From a checkpoint of a small segmentation model.
Training: soap at rate 0.0045, 9000 steps, batches of 256, held-out accuracy 98%.
Data: trained on renderings of 100 made-up gadgets, each built of a few solids, in any pose, 23.6 epochs.
Rows from block 3 of a small segmentation model, named by matrix and row number. Rows with one number belong to one channel. Each number is 500 + 40 x the weight over its row's rms, rounded and kept within 0 to 999. All counts start at 0. Numbers have three digits each.
After each channel's rows are labels from the 100 images, of 14848, where the channel reaches its highest value: "patch colour" is the nearest of a few named colours to the mean colour under the peak. Only what is clearly more common there than usual is listed. The data: renderings of 100 made-up gadgets, each built of a few solids, in any pose. In brackets: how many of the 100.
# convs0: first 3x3 conv (model.enc.1.1.convs.0.weight, 64x64x3x3, each kernel summed), inputs 0-63
# convs1: second 3x3 conv (model.enc.1.1.convs.1.weight, 64x64x3x3, transposed, each kernel summed), outputs 0-63

convs0.55:578504491505508504520465521504489417488437474505562487465492505487501500508505438407402455512489475490455499539393479539554434484478477538480464531465453480498479491489509547563538472431473442
convs1.55:506438439510485556482513432549490513489482452447494509571566502463517509456525493595513496517537557544465544511519492540467484493462532464490525575590532495549505586529539484487525572544465478
patch colour: brown (58)

convs0.27:468450532508511492493507488470493596516553457524463498485488499545518551435590546522520542505510534442537479508469505498444547478486616413489518521439489486519468459443558455481541481550543509
convs1.27:473509458551449471477542482467534541441522469536429517503533476521491404557487504446478515480475546451458498467542525520514450493514443482506521484450480499456587508497497455552412486463606472
patch colour: brown (57)

convs0.37:545445449472477446531490532471462467474471508412463477521483437488440540528500433454483481521406492459513465500539482450471528479466505389454491504469525472541558500518516411525502488472461545
convs1.37:495470519464480515501482546467471502520532467573562544510469470477528553508468530504468479436562483542542481488568462489462583553555460534436492476541423510485417543508518523475545555556558458
patch colour: black (37)

convs0.25:530504442523420458484534496520572415525556517504498482459443528498508497479513505477561422476507497520428506531474534494537534472528499477513424495397536532444560469516454523585515484485471456
convs1.25:499466479497532470398466446523490535503453494517446502487578482498421466501499452509475503524443520491488502459503500448510485478473514527467501556519403457525543494441549535494482452469389586
patch colour: brown (54)

convs0.45:488556464519455478416519550539430480500555501472479476495491529443462469443503532485571515490519578535519521509467488458499475488414449476424475458554497498518490457566479518547466459423434519
convs1.45:560549531500512508508459505432446501515468511410514443530454466396520556551554465470527549464516446480514473521437457489523441536498483433464510536505488509532442505445490423472463476475461514
patch colour: brown (57)

convs0.13:498582448502490511455511494468497481431448472505569511492471549457499479445504485534426523495466483503458589494404475525486463468440488519452517485492520536520488540454405515445494470412485459
convs1.13:513555466505526480490523492484537509537478476423527465505491460509460492426488464532531465458529532542528496535452584470440541491493416456540496465529513503566501561569557452539479497602518441
patch colour: brown (54)

convs0.21:438457536506528502551485444463467503542473486541579510546454492448538589490474456476460459446575475455489504501525474541539457483481505508534553509469480569471491465486535440468479512583590473
convs1.21:514459515537477557534504488445563514523515475488463450535526515480395382483492416470527502569478548540414445483521462483493484489492483526465580528485453520462510539521466470479497496446470493
patch colour: black (33)

convs0.52:416500499475474508493526497552478552490491571521503541558534536556518508454602521484533440472529535512490543470480444480442472508459454484530504470617483441474488490442570539536499486508534547
convs1.52:479547511484545462586536508466524536555446428487504436524492524450455466459537484495478501576476516458480512497438513535510507482497579440440465509401469442500528476492491427523511464494425500
patch colour: black (30)

convs0.47:533540486505478486420548476442434478492460478463521483439508524481433569477492458519440467477480464517528553562457479542494473473424409449509518528569503533530443479483548495479557496461452461
convs1.47:537484453520583515509448550549477518504485416470539489506503524519486492536530485475611568435491528462472497552397457485499527469474496451485537498554545512482463545546577510493477478503434502
patch colour: brown (54)

convs0.56:522482472497482484501446453535466495473468493488553498510489526475572605513482453426507495434450514489515493498568452517548492511401446404449567506496512538478457440520454465511441524515500504
convs1.56:490462514476506513511459470501484470478536501491426488498476459486497420452456484451487479527529468533542427502463536493434527472603487562448506471448458469384486585521469463504516453492484447
patch colour: black (39)

convs0.62:503455515570456450565468438444508559458506447544460450458526520494494500530540556528557491534515494524505424483559558532530481492589534490516504529427478429462514489452442483542491463540525506
convs1.62:469507494468443497473410486427518485472539471500463550565561452459459503541448493443485509479479487509493539444499424455561555520487438426519537461439526506501511492513535492473477466397479528
patch colour: black (32)

convs0.11:580534545453466493522504452443481417470423487456542489518554434483441547474547491509455467546473509550474505512481505501481445492513483522460448560462463536540512481482480587560452445514452524
convs1.11:499480433552519524482537481503479514601484431530523464492480493443474418505482498476488508456497584507504497501478433503460474537467502523518524573614491479484486545577533482460581533450506487
patch colour: brown (56)

convs0.40:489510483446483544434522536493530519485468523512455488493508529520469420416541521471497514579436484566531473484437443543446514528531488527463432457517535467422482509496496564520541462437460436
convs1.40:548563498535520471487460464432436514517488541491492545444533523435489535505490560535516489468450510437468427534468527509519486606558503498487541480489501484591525511485512460539445421502476432
patch colour: black (36)

convs0.57:514523458528532505527492472582475510466461484513519485476502493470489470505543499517451452546511535476497497487439488546545432445418451513520503473524524515535391447433512520467520387446576501
convs1.57:487533495474431549531473455528535522503487530499551457538519542494442469497500499440535456465456455454469472458485581490522499537511500501499478568521550453467582567522498423568478486586435462
patch colour: brown (58)

convs0.61:478546542488519473488529426427477539491514471511542433472519484599523530562567522501529543473528483493449542479568521505471510453469488547495474496431527560507546466408528499492455444546554522
convs1.61:546471493522468513503478482495533530452475505514432529508549542534444422471481461484511518507394490531493484535500454486577417538445544518498456527502478501465527557606484464491458547415509512
patch colour: brown (53)

convs0.1:573522547443462498525547552510472466430553486487480511501491470606430528477483503512456510512473456498470507408516497511510469461514463585469530544509513517516504435460503615540504492522451481
convs1.1:544463470524534491441510439509504520477446532445570503517534511493555602521514426582555529529484475485465422509531465501510447571512459485512506499466532525563517572560511492499506495440452527
patch colour: brown (53)

convs0.30:475523542506516507491546425506501508464444548560517466423512502491470584535541460448477599529513434477478470540453483501501516461499515502444485605497506567498469518471594496495493471545487466
convs1.30:505442507469499455490514535546465495480527521563464517504468490523506552507474552503506394545608451448480514465516476522528495495563463536454568507470430508489421476530513570540507535482529578
patch colour: brown (53)